python train.py --encoder_arch="vit" --model="masked spectrogram model" --dataset="phrases spoken by 400 fixed synthetic voices" --train_examples=39062 --n_mels=64 --hop_length=160 --input="log_mel" --win_length=512 --method="mae" --mask_ratio=0.75 --loss="mse" --encoder_norm="layernorm" --encoder_norm_position="pre" --encoder_activation="relu" --encoder_mlp_ratio=4 --encoder_head_dim=48 --encoder_fused_qkv=false --encoder_bias="none" --encoder_qk_norm=true --encoder_parallel_block=false --encoder_inner_norm=false --encoder_moe="soft" --encoder_drop_path=0.05 --encoder_num_experts=16 --encoder_moe_every=2 --encoder_expert_mlp_ratio=1 --encoder_slots_per_expert=2 --encoder_shared_expert=false --encoder_patch_size=[32, 4] --encoder_layers=8 --encoder_width=192 --encoder_positions="rope" --decoder_width=256 --norm_pix_loss=false --decoder_layers=2 --residual_init="none" --optimizer="adamw" --lr=0.0015 --beta1=0.9 --beta2=0.99 --eps=1e-08 --cautious_weight_decay=true --steps=10600 --batch_size=512 --epochs=138.9 --lr_schedule="cosine" --final_lr_fraction=0 --warmup_steps=310 --weight_decay=0.5
Rows from expert 5 of block 7 of the encoder, named by matrix and row number. Rows with one number belong to one neuron. Each number is 500 + 25 x the weight over its row's rms, rounded and kept within 0 to 999. All counts start at 0. Numbers have three digits each. After the name is the row's rms in percent of the matrix's.
# up: expert up (encoder.blocks.7.mlp.up, 16x192x192), inputs 64-127
# down: expert down (encoder.blocks.7.mlp.down, 16x192x192, transposed), outputs 64-127
up.96 175:478496491513462502513484487476500535490504476500465367530521484543480502456494493507495518494510429506486528487497460449500520515475552500479506525499516476478456513503517502483508510470520516
up.97 064:516500502464533497510503504531500506500520501522509483500476509492503522502496480503492500524522480568497495506503451503509503490500502495519502499575502497501499462504490498498500496514504500
up.98 148:497456457501472487501511519512493504518504516499483520478490515474526511489489508472529456503501501492522515488469535563486474491468527461495517484489504529501486499509506485493535528520530471
up.99 053:488495494484484496485479529507540486495488516583501385508518504495501499484454490504498474497492462529495537487485538511522505495510500502534504497504505488506477500504499491509482519561476498
up.100 063:495535497461490506516440512533520490526540509553492443503477497508503495493525508529502498522525511509513522504510497435495495504505505518449499499491509505519477511495494505504498496499508516
up.101 041:488499458460496510514480516510500495499532507521500506489520545460533491492530485512501495522512494541494511547495496498518545500517511501502514525505504552474497500507517533466533494545496519
up.102 039:528517498349504444560508500502461461489535486549518511516501526466524516509538538485479500502497513525505497489497482502515544495509491507446492490504500509497484483540505473499492470504502492
up.103 175:477486487513435513502463491513484520522497488497449493513518477484487545445497498502518524517560442498479533502505480469509491517489562497465530487502503519476480529490507493485493523519534491
up.104 147:496481492487554486501522543503506490484476538500491526555512492481531506514532449499506525493462460507536475522484576530461526469518515463497531485490488522520525494472474485518504511468488468
up.105 047:538493502496505518505481552524498498512499498487536504507537511491505502477509500525469542515512513571483498507501489488496553512500480464495510498508503509499513499475494530490493467528510515
up.106 142:526457477492529480541511518504555481519502498511506507520542516479559533484521490470524550480465505511499496515514530577466496527472456488510516478488471480502517500510471499511486510497539451
up.107 160:525500496499497462506501443529520471517519486502490472524554448514468486521494544564467553487506474496504525500522464501538481539471476493496494504556475506499493542488518527532485492490501506
up.108 032:485522492451524458501477543583537509497521512498548501506508559475501531481569501550490497491519461506499501479471482516531448496481501490508498483462504461492476499492510504498487531522465501
up.109 035:506504508457500502530432505502501546506480484502524503470495517517495484484492504517521490492535481564509497496507454514501502499498521461500492505496489503512503498501506514499515504553482485
up.110 175:501523560516447504474430491511496492485485482493485495511513484520500537444526485520514527517517458515481503501499494481544462514494545521500517491479474498438470516528517487482469530537524544
up.111 149:544455543515453494498500515494512492482482512487498525497485513514498546496522485528584516505528503508494502520507512495507477493508515503540533466495473481405494512522477483482491476509500472
up.112 038:495525495493517497496490495495506511494491487522499492512490527496529507505506504497500493510515508513526497519467459498491521490520541472512499499504498476508482463506511508504514513504469484
up.113 095:561456486462536515509465458503532491518494531522498490481507530519485497505503478475536502494520526538471479543537497509525506516500521503486512507496514484499495552481491567522524467507529502
up.114 052:527514505431581493518493500530513496506503490538499506513510535498511488475445501518485506560505517512492505545501487495496506526501540508493514501522510497498508498497510511505482502515514506
up.115 073:495507500409496491520477495513532517487512507541514493505502558449491506467489477586506478494511526509493518512503457495549639509486539492495497502473486493475505520500509513503501511504499492
up.116 032:500509477405503526507420497630542517535498503514496494491515496480594488480516489530466531500498537524509503478520498498489481560501495512476501497513496493565462528495545516483494485502501484
up.117 033:487502516420544521529520523533500498492491500590505488523524510488533496485492498516501491524514496498490483526508492497522503525513530487456488511494517510520473490504536521505496516522506473
up.118 042:501529490466527488513464490501513501532506500516510441494504519463516517484526498479504495521520501496509494499514529485501464506476507510504502502484507483498485493504511553605527549538498499
up.119 064:534497504447517497511473507490492502511515499549513489484537522505483551488507501499536494485505499528485496521507485497499499523537502501504511482502507500502493516478505522500519499491506465
up.120 138:495544481496512511470493562481458497489513516487517508515474520473492494484522512498477531510488483485511493497465491500472555482504513501548471508497557508514530498493485509496481501536468503
up.121 162:499525509498561492509534526480501489508480503491507513536474489510500464511522509502458504499482497485533485513497498504484540447482453478551483461500517552584525451487479494510498488490476498
up.122 035:492478507446559486503486498529507490500503488552521488483509502502506517499514506501510514521542510517489535492513498495538484493533545490493508455471500505535490520489610569529495495502504485
up.123 069:519497528436472523544480514516507509514528510538516513480503507493515507504551504538499507606505499613453481505492453504568500502528497493487490490508519505501500520495503510497509498495501505
up.124 038:500512466347512489499500476552506519534497496611498486496479516492574485502490511531505498500485508506510522497499473496500512514519539515492477473518478510477492486504496513512496500495515509
up.125 045:505517534455496504510415499521514515501508502557500459490476506490511494463520500523499509494503493513490515498506482496565490505538497496486476502504506500530502500487525518510512464508486485
up.126 145:482483518498484493492536460530518478550499535542493492494527496502531532509536522491514550496515520524514496505497466536532540484504486458516438535525494468502479567508514516531461540492503536
up.127 158:493474470520481508483487487494533520463479499487477481501511500541487514485525466480504519522500469516483465520530489487513486507496543512524537493530437494405480502527500471454468515497530490
up.128 034:459503500433546489493502495578507492507503497532539513498514512501491504513506492520517495547532490540510493513518457514513501507491520496480503504524458512506481516504515507491561500514508506
up.129 041:473509481394514515512489492518502497547522509565496516495515498467495596502497496496507507499496482523521498507499499517497531515521502476441491504463531497492500517492512503516491502498501540
up.130 162:540487501482498530504494475454508528496504468480510470486488511516480473470523481506504476468499494542535481529506534488487479490486462456539477509508532489531524490464476535486566493489513503
up.131 199:469476475507441513494480492513485517506490512498453496519490487480503563479520508492541521517575449498491510507504487471491498499478563521451553465500498507472484518495522485460491516504533497
up.132 035:514499490470538508498475449563518507496493513620507477497503505511518483504505505503499488542499476560512518493497494485499565493497501490506475510478509538484508508533483563503499482562546511
up.133 046:494508486343496475589489497501482519496499477517520483500511508490494520499488503486440502487522482503496496510481503514504478527523500498482497471516482480533498468511489512544493502508466539
up.134 035:522499508382504506506499481566547512527474488506508506543499505487512497502512502498480505488506503530509501496491498504495508503543574496493508415504535505543471503516513514505499504528465499
up.135 159:472525509492560509492543537484492507480513527502529498522496491480507493524503522512471472481471479489518464494481479537459528488496458514545505500488510533557536474503494497491478467516495470
up.136 048:500467461380552496500492508517495511540505565522563494514462474490503516491497513557486488513535503493502492480498509458529510427518511516518505458502521516523493507503526526503495509506498508
up.137 137:501499519489528490527497534509505532525495488534501477505497480480529505471540482510500483480491516547473479503495476535510471483532484490501512495498505485482487541540506485487542478496509523
up.138 162:506478525498476494470476487550525499493487488498490511488510513492461464519508471529525454487456525482501505519507538531464495460539493502517500529513459526502530524512468494520505504527513502
up.139 041:499497487452519495512496539515492499497591513504511498505500501487515505507537501492490493555506523515479495539500483506512508504528565503505493494509494486508500535460532504528505490493501507
up.140 041:455535496416523494536409496541459489500494544529494506467516590485524511507497506508496511501528396512500499501514506501513534497502521507503496484501478547500488512494503506501499479546505482
up.141 035:517507510427498511508420523536513495500497481501505507503483514492492522494510541468478513513533465552505481488501502514501495487512500486428482487490499500494476512526496491512506481498466485
up.142 039:493495507439497503506477500514507502486510517507497408493497508490499537482488489508508505486500548541499501508513449512507544523511510507488497486488509503503456509442491491518506492527458501
up.143 134:536478551500496511494517534507477476518514539473493512520495549479510486465535497503541479527536497505510438512476519524498469486503507446499538504468522532492498486494509484470504475528535513
up.144 153:471524475514463487497501439512483478535500504509482493514491461528516492487512514508417511490487448502487508472500499525523482509530530461536501519514521502518492518499459496541527513525533490
up.145 030:555492523442508495499512461500513439505496482515487503508494534475501485499483471485484476530480484520473483517505482476488480501502508496464503496512499545505485492430532501504471501513499504
up.146 040:506527515401493482502497491560499513520509504532500454486493520466495525507502505495490519497500499515486471486498429495509511495529561511458486491520494494493503506515523501497485488492517512
up.147 033:511490505431496485492479523540497488499509506494513498493467500505515518494501442516513516536500494570555513559505469495517533495490507454472503488495509489502485546518483578497508508517495523
up.148 148:502549432513488506494469449551491446510552471467529523497492504488513491500523519528455492515465514495464520462493501521509517495519496518504484523449476543531494543511468500527472499533509481
up.149 155:540529514507485497467460551521498509513516537507503512485522516482490496454461462477514475506489475484449554489482514464553508471526534499490527499506493524433508506522514482491521512511486513
up.150 041:498496503455498487516495489546511488595502511523507510511479506481492517500499497515530504497487491513501494497485500522507518512502553510479502476508497519539493508490521534500512476538526500
up.151 162:489532480519491459496536485530486491509513483486475432558509459537504482497501518515436514483496480479514508477511463499556513520467533492486537502510509529518487521509500504552506495474501523
up.152 044:513499497389494479500450507510505488566502493590498504502518529519518510469475492509518533487496499508500507502489509480531525478498509498482496494475531499500495500510532509501504507511487497
up.153 036:506502504443510504538441544494531480484497510499500502497503490488492543471501475543535520511507502532503509507495502477502477494511587504487499505500523498511505507507503505494520522477505505
up.154 055:528487532423509491532508513489514496517500507529539487463525489498537525506516506488511574521499518524512478505494465528524534516532514509494493515499488466511465496527493506510479463527488473
up.155 051:516453510464515500503377496506502480522492512514560503538500542495498483497529508507536498483533495498489498530510500502502520441495518525509509482476502512517443484485496492500510489521509493
up.156 155:484472502513491525520491472470492542557516502496477435513482491526484538463530484519501516482512449531465456499519456481514503495491548472499498501508517461439487503503498501491485538500522516
up.157 169:478510505494520484495548573463508519470507517496514515493465514465522472528524480491501504501476512496522490524499505523480537479469464489556499481489492515545552464472481490487478504527468471
up.158 051:494496499400500479526430536491513491546514495503500505507503502459539501503506466508504554507504501564492529480494498494568510500501519510487497500502510495498517475498502469532529500553510461
up.159 042:505532505489509517530474499499530488504492500494575480497488516501512478505500451492478509515509496559505499502492509511513492507507534503453485495483498513510481496508495518511538474530497518
up.160 071:547487512459483473508489489503500494521506551500496470500512536496485503483517503510493498517549499497507486460497496503523494488507501503500497524481488497503492500510517542515460523498520500
up.161 038:538452501412507520523488474569505507494497485510526467503488531501470517436542503486469497517526442552528497494510478480492496512487500500506571467447511535548509500472511502492502501532562510
up.162 150:472498514501475506512469485478538489505516525520497552489516482492508554479511503532492500513527509519477473493499489510523476500542507468511488540508486490515466508512477509562445552497494486
up.163 036:521487441416500519517484498499595495540492508565526496517506526475506498489521481526494505472588510505492508507521504498477486548500497528462500448527486500501501543515495504495507505555479502
up.164 132:510446500491418513443509482493494526470511496487500505490506473529514483478548472487521457523514520509492476508475490501475479515493480477517521495552513506446532526512495513475506479521501536
up.165 166:441557509496529495507528553492484481496501504493531505522459504495513490564502502498449488480475491490528501470493496517490528479497454504523480496496523522609532470487482507536481466501492473
up.166 044:489495506417546516499460507655518526508503493494506490517497517502506504469520499475490495506510515497504500502494459504521518528506500506503504478518495512495490508578498506505536501518512521
up.167 064:461498513441500504500502516529486501500498500521497520508478492499504499505504492501484493495500497514496501498486490510640459499487510507499517506502493491499499501546483500539502497528506503
up.168 033:506481514419518533530452505512500475495488487509508506482569502459503511503525499492493473485503463502509450500531465516495519533486545510503511503511498515499479504516492520520505487511489488
up.169 170:494524518503465536496517463521503524518487531524489472465509480507499491481491517456471501489487486504458518476510523526532484500492553476530461508499501472526462519495500496515515532524515527
up.170 038:498484517410503482497496501535501490578536498560513497493483501507571511472502505525509510511507513519499485520499488494495491530505550504487464452465482479539430499485508541496517561526501513
up.171 156:478504510486555474488513514473466515487509534511516449525496457508482448523485506486463453460494548497496489534506456495489524492506479480523488497515532493509488445484508502492493493511474526
up.172 045:523484515449517482515500492548561499567495491522503499494494544500497520469507507563454500496495503554494501547507445527491488532503489455470516473516505496505506561514535506496503486496504508
up.173 054:522487522390495508522465502512557525534567496520497531492549498501495498478496495495487488493511490517429498491489474515540518499571485548503472457515508520512486490504508482494507495571537516
up.174 159:500465491495495496514500469550499464574498481541493493480539497515514524496492521467468521487522528511493517486525492524562521516501459485480486517569475506491492528524521545539542527509511532
up.175 046:498477514382489497528491490511513536512503494498507492494494513500505514504503509513512472520511497503499510527529485562499483493512499494513507500495486512509455507491500510494498489512507502
up.176 150:467523498511503478502477461497498512507551478487529498511547482533489480538471521479430479497476494465468526512506490499521536497534530536499480515479514492509499557536470463568462504485472484
up.177 151:504506508494469505487508497518506528501504505492497516490536494491467507478464493537470470512531487482481496466511522516502529522525527506484491561510481562472474512511467502555499511525499512
up.178 054:508488489490495567528491502548538484491496501572515471472493520508508515477533510501497509498499564505525493520494498483515501473497503500504497497515504503498482496522553487507491501553495501
up.179 151:521514485512480481505485499535485435489485479498481516514514466495550505502496531541451484548524473483483521489539484496571468558474485526502468503491482525494474547506491509574483524515492502
up.180 158:500547517498501529492472498484473505511521558494535495501505515492498477456499561515473456481503516484427512470474498461488483495478476477536475462507552500529504498471501488510478513517475548
up.181 044:501514514388516544541464491499565498498503541529513487483504515497541507486496478493509499554500505509536495503500505480507505491515503510497503501498541498498502523511567509528503499515502514
up.182 174:514484495498522466523513454479491514474507539498468453537522476521484472515498538511490449484500540498523522517504448497513495531487497486489467487484509448514457482478512515507515456466483555
up.183 036:490495488462499476505497508541505491506485500553484503493520507443499508492500499500499491500504463535499503477496499483546500604472541496497497480464519487533474489493508496499521518510483511
up.184 167:504486512505482461519526457511478466578545510527479518520523471513545518514534560501486502507514513501490512468478469514509526481517479433516448510532541507484498499504517518506450502499501542
up.185 080:527475466505472489480472472494561517517518536500504521508475478487525501476546539493546506494511516516501518546512498510525506542465470460543487501477486482507516503514556517511531556523494503
up.186 036:506490496472536494503503532548537502509497418607499498479501501501510499483515486500496505496515502494503509525505457496516532493497506530462499491498496499505455499514526524499490499577505500
up.187 158:520469545503478519518504459464507526483482474498474456526506508510491510465538475513529516502500509545519444509534504517524441519456513506491549486458480453467471505513507498496486502522524539
up.188 159:494543480510514490507473467502488475512542477499516522517511482493497475533488508501447485519473512488446540468490506525510535496516515531503469532455482508519493528558478484517465480506505477
up.189 151:516539527506494471474517520514481449488534442488510476527488473496489510536501497517476496493494504482524495465523505501565520508474502517496493494480495533522501464493480505523471487505511501
down.96 168:462502493539506484499507510492484491538528504474506511515510445551475489540496504488450506470511501509499458466501474486502508507526478464504477542530508505498511493530509540496510529500535540
down.97 078:497500491501462502494499496507497514521528530499491504451499488497501499471535500497503498500500441499499502503528458501500499516569499568450502499494534496500431501524502524485500498499496495
down.98 143:497527469606503473495481459478443493522531522417542527480500464497495503527534493516457529524493510488449487435516462472520506482549483512481503511491513528493477514508499502519503477505468509
down.99 060:491526495501485420495505507493457500519483510490509499504533481505547482496374497500492489501476505455488497583499503565505518497529496502507538505510500501440500507505500443504521498495508490
down.100 044:512483483558491490521526516511458511514510506467494508557460507495503514483506501500475468507518502507517506510508462493554502511500512518481541495505470484498448485504564512439475520506491489
down.101 033:534507519499514456518497525496493472493470510495505433474506485541473518537503513517479499497519437489499485453518476496512484513487494509436518476449456493519513496485558508432496492505478477
down.102 040:526518509540520523539476538488497480472489484483494486474498497486528512471467495445508497505509500473471500485502486502495505506481484504488483487477493452517549513497483508502478509500491492
down.103 176:495531516548514474509514499505509468481511504493522464476501448557479483534508493499439496492473475518508465489497471497492485499524459452483479560533495510492508492531495566498502537486533503
down.104 150:508499467548487516473503473500488520502528516468558511456520501461497485487489523518530513472499489508474506509497489461511524499481507521493516506487500526487531527498500492484527474541444490
down.105 044:516513470494488503460560491451507515496513506506546508506501529475499503507502510522524502515503506455497507515490483512468487507490523499485497528516496482473564505513498583495502508461485492
down.106 135:530498471499530486515492441499499498513486512482494520467540490487491506510495523450497517499495526497519457495488499481510537473497492512470477481494506560504486546476485458518544459462494520
down.107 168:548458486526536421500522514520509475567471466549472487487471510562508495503500494504494474472502489496550491491494517488517506516506516486452514480550512490497485525499467514494501542457555509
down.108 033:502482489490454502507490506513511495552494520505502502510513507481507507502489508543520504485517484535506469531499431496536481511491492506455501498489468488508495412504495507486502504500516497
down.109 043:513492558505514496489490518478487507502491494506505509530472503510505502474510458529494493527504545500495523496495525545501511491501502503530473506456497517530499336503505507482472477501480575
down.110 168:482518512544513471513530508512507453509502504493483466503501450541462510521533510483483510488501487511521447519505468491468517519500461455470459540520500507518518511515497537510486575484530492
down.111 143:443539510496519485476510552494512506526536519470517477505460475484468470523504495488478508462487502506537444508506463489476528489490437447470479548499511518565533495507525510480500537499472503
down.112 037:543507500472524502480495505462489462505514499420545498497553505536508515448505503497486492505512499559494500395502509478523499501520475503509504503505499508537509492419507520478511502491498533
down.113 093:499508527535492506520493531472481527506484452498471495509485515521512489495437458534499508518469508471539482514517536489521502485483495516522468504495497480489474473507481516498499463496512532
down.114 045:497488497542519494457458510518508474527517514531497464442480500498493494518508491497544482496494492495511467499499467492508500492501513532493466487504454517508443533488488491473589497507499496
down.115 057:502482493516490492480489502498495487527492452476517463478499500508502501458498509507511498500514509492512495504493489507507495494544478501473492494518591527475502488481517538495516501498506493
down.116 029:514475516493499495519499544488521486504502496486564499494475466539487486512505506481488451479579488496515440511475502471517478496470519493451541439467503498496530508508521503507507531441500513
down.117 033:512480498502492517505507463508464508508504498524470461522502494554489359503538516493490512487505487449521524503497494532485489502500471516510507490517509525520474517499475480505524510498468486
down.118 052:499492506500485501504494547550510497512494498507481483488499501502522483494509506499493489499509498499502524502471499500487492475545459502507532474514493495503507498481559486520496494501503540
down.119 046:502537499503481504486497490498496503502509510502510485483513504496481497518498564499504483473502522526533518496498493506495510476505511511504514488493507513630499502513510534503497477500467521
down.120 132:489474460678476524522498478506494525500496501509487491484479521480504468491506498534552459561526513496492493505515497490512499523495517509448484484463483506483493514510521513483516457515487471
down.121 161:536480494577493525490494443515523529466496453526518529482485543448508477462479487517531476531480511499476496552497547512520485515506531532495506500471501510419516534492492504474512448511487500
down.122 031:490492509352478514466507514507489471508516487488490487521490478504512524493497487498505466522497504488494506467482505495476504513510495487513504456501518483504507504498505421508489482561515483
down.123 049:500491494512505553501494490464501501466476499505496447500495484514483506494495509556484544483507503497489498508519494501483496492494493489502441476503535476494577496508504517441518501501506485
down.124 032:443482494514462507504501497454498496457472507535463492513508532504481498482544452506503508500535496501489502498488490509501494488463475504473504499454503475494498516568496495498506483531502495
down.125 047:483485492529540519503521508542497503491485505458504501468510494626506500517493489503499488471491508481508487566510494491454503546451505497503436505529504504499489525486492500505443565497509501
down.126 158:466481527563506521505466480528488515460528482527456490496513498528508529495513532512491525498543482552494515510499454511500491515526518544478539501526494478465456502546523530479493492467551520
down.127 154:458513546497492485500479509511484478533510529510487498494494464497477485510509495486481526466498483532508476493501456484474510503541439459502481542511516484536489529495509531508482552502503541
down.128 033:501469481531493519507462525506490497501498506510557521514525516515489489515517503510466489502570513501508495499486549484530502489507504524432497501504501514484494476476493522522408481461499505
down.129 044:490499498511537492460496504506496510494508505502505509498449503488491498517499406509504499611472497517539500498510502514479503473473462499444502413515537499498505506502491416500509504497500496
down.130 147:491513551437546535510540528503506478502501493473499517529471499504499499493501514498501525498500526501483440497499471486455482494473458468480489511489510510490494527493488529514480501490518578
down.131 207:495542519540533485508502502501512474487527493487550481478509460546464447519498471504454501481447487533506463482496498498499492496528461448507482569516509505502506507518491554513510525484533520
down.132 030:510490497472491494499507473524533492519477506496509484497521545504516526453523479517532475515495500535451505505516470503481509502511484499517530501528508512479497490536531500478506513509480527
down.133 042:520512504486487487538498507453497496514492491505507515504486491504502513493487417503505495484338464485517534479495525488495431498517495538455523504498503508501516487499505530492483505401511513
down.134 034:495482495543516497505483539468434448502517486488518470506514489491506487509486501515494482489486504501503492478536592506509480487487562564501530507481485509493510466490488491511490469565516507
down.135 148:507462457592501522502479485509486528514506488531493518486484536465511472475487493533530487549520535483486516515501529505527525523504559533472480473472505509477489517482491518504520429511473499
down.136 039:508558477495512484480451471499565548489494432478493500495538504506515482497479523511487482502491467516531506492527457505499500480464508470474562503504483501505486502529522543465512504508498488
down.137 133:501510516499545504479497489507484501477498468471526476454491490521501485491489503518497534492489508498516478527524485518470508493501452475523474496520522514505495447516441511481484544479518496
down.138 151:480525477450497527498520520500512531512489504453507471493483524468475522510487478537479506506515526510443491500502445482464463468509438468491514538509499512473501501472511539499500471523490473
down.139 042:512499526517475505509443499515501496502490500527507474501527461503506492484503516499476505496500508497505516484508490499492516513481504505465499515506502497484511473509512501512484477488498509
down.140 037:472502492507509492518513483504553522497488509500502507542482501495493519535508501494472481462509492499496495497501521500510497496499506506603508475505501507508480494508526515505482505476530492
down.141 036:498494494505513509456497515492496507494503391484500408505501491497488490465499500499458511499480501483523514508505476494483520502511578502449508525549481542426443553496526502500510497477506495
down.142 038:499507498505501518480506472487491450487498499469506508510497484497493518495516502501498518506497484478508505486505543449532475530507429505496502498492510499444536510496489521483518509471503505
down.143 135:458534450511531467523529495499506464524517519473469478476458504505459480529534512474547480517522501503526482514493501504506550521505474459451455511491504498538519538540462549541506559483498487
down.144 163:472505496554481502491485466496510497490539483506507508497494477549475491514507517499478508508544491513483511506488469455505490521518501510472499526507496512473491494534529543460506523468518502
down.145 035:493512506516490484494500507490505495507437529492496493490494503491541503518506508486514502482524524493551488510498510502542493502479536467497507502510483518572349509455497496508500510502510482
down.146 035:502525488567508513499506505490479484501501454477507491486490483481527511495502495498508455505492478517506499520489518503524447505516518511495493498497493514454436501496493488503494503495493496
down.147 037:486498512514517410497521438497497468509482434487510468507479528495501421502507499487501505497515516473505424491501495512479505495474503525489501510492486493507507484549492498509509505499500507
down.148 154:520493472576492503496456480489486503485493484513472498488489530550490501498505508516505500530513496467479550531471518465509471507481532509485448503507493493466473498507521514478522480439515512
down.149 130:456479462600467530519470466496473522475529539463478483541461490487506483496538517508513513509510498495493473546508467496451501503478478475504477516489498509524503506478537542489489502566490456
down.150 035:508503532481548494453514485496492494506498438503513519397500488497502499508502508497510491465525472497464517496508526500496482509549493525517468519531510512480538517508510504459577543503503503
down.151 168:528497494515526459495530482500523485538485480532511480486510485581464480528481492487481484453500479502517482498495523491504499512492513485497466524531509501497513499509485538473516533467558525
down.152 029:508514501488503506482475494492520499492486554513499477470505523514533483507512487494452486482546497483542497496509503465472517486397505475498506498506496483510498500478454469503517502488469481
down.153 042:506502499504603489501496502509580478525483471559502494497508490509500518464567498493476523497491486508497510514498500494504510525511560500502490496503501517500483487475480495518457477501498459
down.154 047:499488472508504479474528505514507485530472484474503531511474484521498540501488519486510508460507480478490473512490488516484580508510470481550484496513525518474498513506501485598477507504503517
down.155 041:517500519495509511541476540509516522471477522494475490453512527495517501515502656480525535485482497502517532525474520508495501518496498492505497506499501494501517490488490510405495522498504490
down.156 152:470514516532534482530497492502501474504536505496494508524506439533495525512526522503460545491505497537508468485498436486487515495546472481488498555547503506481492509545489524508489540479558561
down.157 153:511498466562508522506479478493505533505482504526503518501493532417513497461486507520543479533491515499461489522502512522488512510499523542480504480445492513492498540489505492488508452525449480
down.158 051:488498484509531503497499501504499507497478500505499505579526514505509486509471479534500496495512509545485501521505501475497490457502486445518575523521503500501496499535500507493497559518494498
down.159 042:485507507430500502494500521529501504538555508456493505578503503482491514506513490545516546499498488516495509519488496497507516501462503511468524490450552499411485489479500538498511507526476511
down.160 051:511500525523498520521484506484500503498507501517505512506489473493493500510489527463480483514491500511482587504393497501508489519486436489481514524486506502501476498513516486512497483453500516
down.161 037:464494497491462501503460505537417519525498451452498507599493456514484448526505501499497511495470505474479499482500563557537524469497445505556504499498514496500499506493496507501510487491472507
down.162 152:519501534544498475483494507510480504492531488501532486469512438524477543490491508529479520494528483534482510505489445489528489479518499519473536501542504526476472475539508521507495517492504484
down.163 036:509452474494532528494493476474512543504505490499502432433488525529583497483511503483501473498506464487489533489514512493498506500499518536465514503506514504503474490492499550493492489500583518
down.164 145:442493491423529518507503517509501509527503527452486506534468516539504464527507509499451502441473527504527454515527450502466501493535476480531471502503510495525475500490489533513457535492498520
down.165 162:526457506553504513479494471500530532489483462567502500469503543495486474464468496528542452521522502506479533521499558496510480547515575552474491488474493500458483505500495521465520445469522507
down.166 045:484481498494469500478493502472509479499473522494512519495501610491497533503525503511529481518481497499505503515508502504509484524521513488505499476454493489482489489461471508466501496584508496
down.167 071:511498496503537503492509584492499457512501498500500538501499493499504563486447577515508499500452503458491443498494506501497482520489444476503506507500544499499488498485501503499501499472494510
down.168 033:554500511499489499442513476480479529521473500494534456492510553507481507499507495521482446506503479522475549462520512458490501457507462481507545514497474484495484517460536443507470481499497549
down.169 192:458512503605454509516488503506473489490566497498493459500493482525481505497519498507481532523538476512493534489495448494483508495530489501489507526527496515512472498532504526482507524525505482
down.170 037:521518566507494494502500435504537491522486539456513485458519473491511499502507492523503488485519521517504517479509505525519521477499493496515537495504505512537500504499469470507495499525562493
down.171 142:498474470531529527521515482492527496513510450549504538519514510485497517472467503501501516521515568501499469499493505556498500513490506508496467505487490506509530541521492521520509458511524483
down.172 041:503503492496484502483511499494487571482512502460540493568481509494523498497506491493502511496561501490492515528521506493501514511483492500502497477474517530478489488507466458493499489502529519
down.173 042:461535382512511502498516495492493484489489444505466479506438522500475481522493469523519491528513519485500500511489517481485532505504523476509493527501487503459517535508444559531478495502492499
down.174 170:514467513538502513509487524521472515477503490528478459504528469519538523470473534479492514457508484505535520535505445521504518516472505540513528472523480505510481474500538489487500532476495468
down.175 039:500519498624448529507501506474505505484500499497519495475523533550503491501482488517454531514499553411513473498470481498501489481504522482506506503530465482511487546483500527490496493533496503
down.176 149:519481495582460487476505515510477529530493480515496460467475528527476477485474476529529489494515505512524551518484520480485484490499495505487474492533501490522493486516505540465519489483523485
down.177 155:500500487531486460457494492524505525496496461495505459488481497502450524519480478567492510508520506492500498494498504524507460467512498478495529492550493540518521446514539550488507483492519455
down.178 050:512522492503511487497519447504527515537473497486473521468503515490499526506508502465507516502506502509489521456486517528492499511524549461504559537543433488517491506504486500498519485503490497
down.179 156:554487494490486478490511496491506488508462469529480499491486519548487489470500529517492482480504503503499519529514512473492454494480508510500455473532503489488513506487478519465492557495503504
down.180 140:448482470619490509527511501508486511503531470511477500510468481475502504513520468524519484576523508499507486500509474512500513537518516469481491516485488509493511494530497538494521462554533481
down.181 036:475488508504497500481493544530544504483501537502504496495495516480494516539522515495496501502473525517514515506496509472504452503535439503588479493494467494497497516503537448498458491541506490
down.182 174:485469483508530513508512511512530511574522449518521502511484503536493514528440499489452508480515556482523496466497512491501510506512522515517497510534492510516531525531505528509496485494561512
down.183 046:506517513553518515496512499491518501494513482504547501483501434494562508561500500499504529492484496473508500503514510497503508496497516469494621450498498499508489499485454490485497553480508508
down.184 184:484478491526504461493495504537490494505500468525456548488522455505525549530502509493508485511532459515488491464494488519517487543528530531461536504513489513479490511524526537486516479470544465
down.185 074:499518479535485507548465491499511474487478477527436480550507485497499550482518540514512537515521488480473525529494524482520519509483522519543480474463491473485519505511518476474488553518487472
down.186 038:475504502525500497500534526491510506489526509499417505501502512602501508479470509496509503498483493494501499497494494428516504499500493483473493569485510524501537504509479500502524502484548505
down.187 153:476522515518536497490507500506504454551509492477519498494487484532483491501513506471431522469492547499484466503494461469472508471540454475517463524530515516503494501492485508488487544495515527
down.188 176:503475458555490519487485522509495505524486493513494451454482549539492488504518481516523507518530511502508558529480521467493497498498521498489458502508491481496481497529491500480534499480530496
down.189 144:515494501531553493490521497520539490502450493533477467465487552530467458482479500493526473461479507492501501544503580499456500511498529495473467491503489502490508513488494527470541515460569516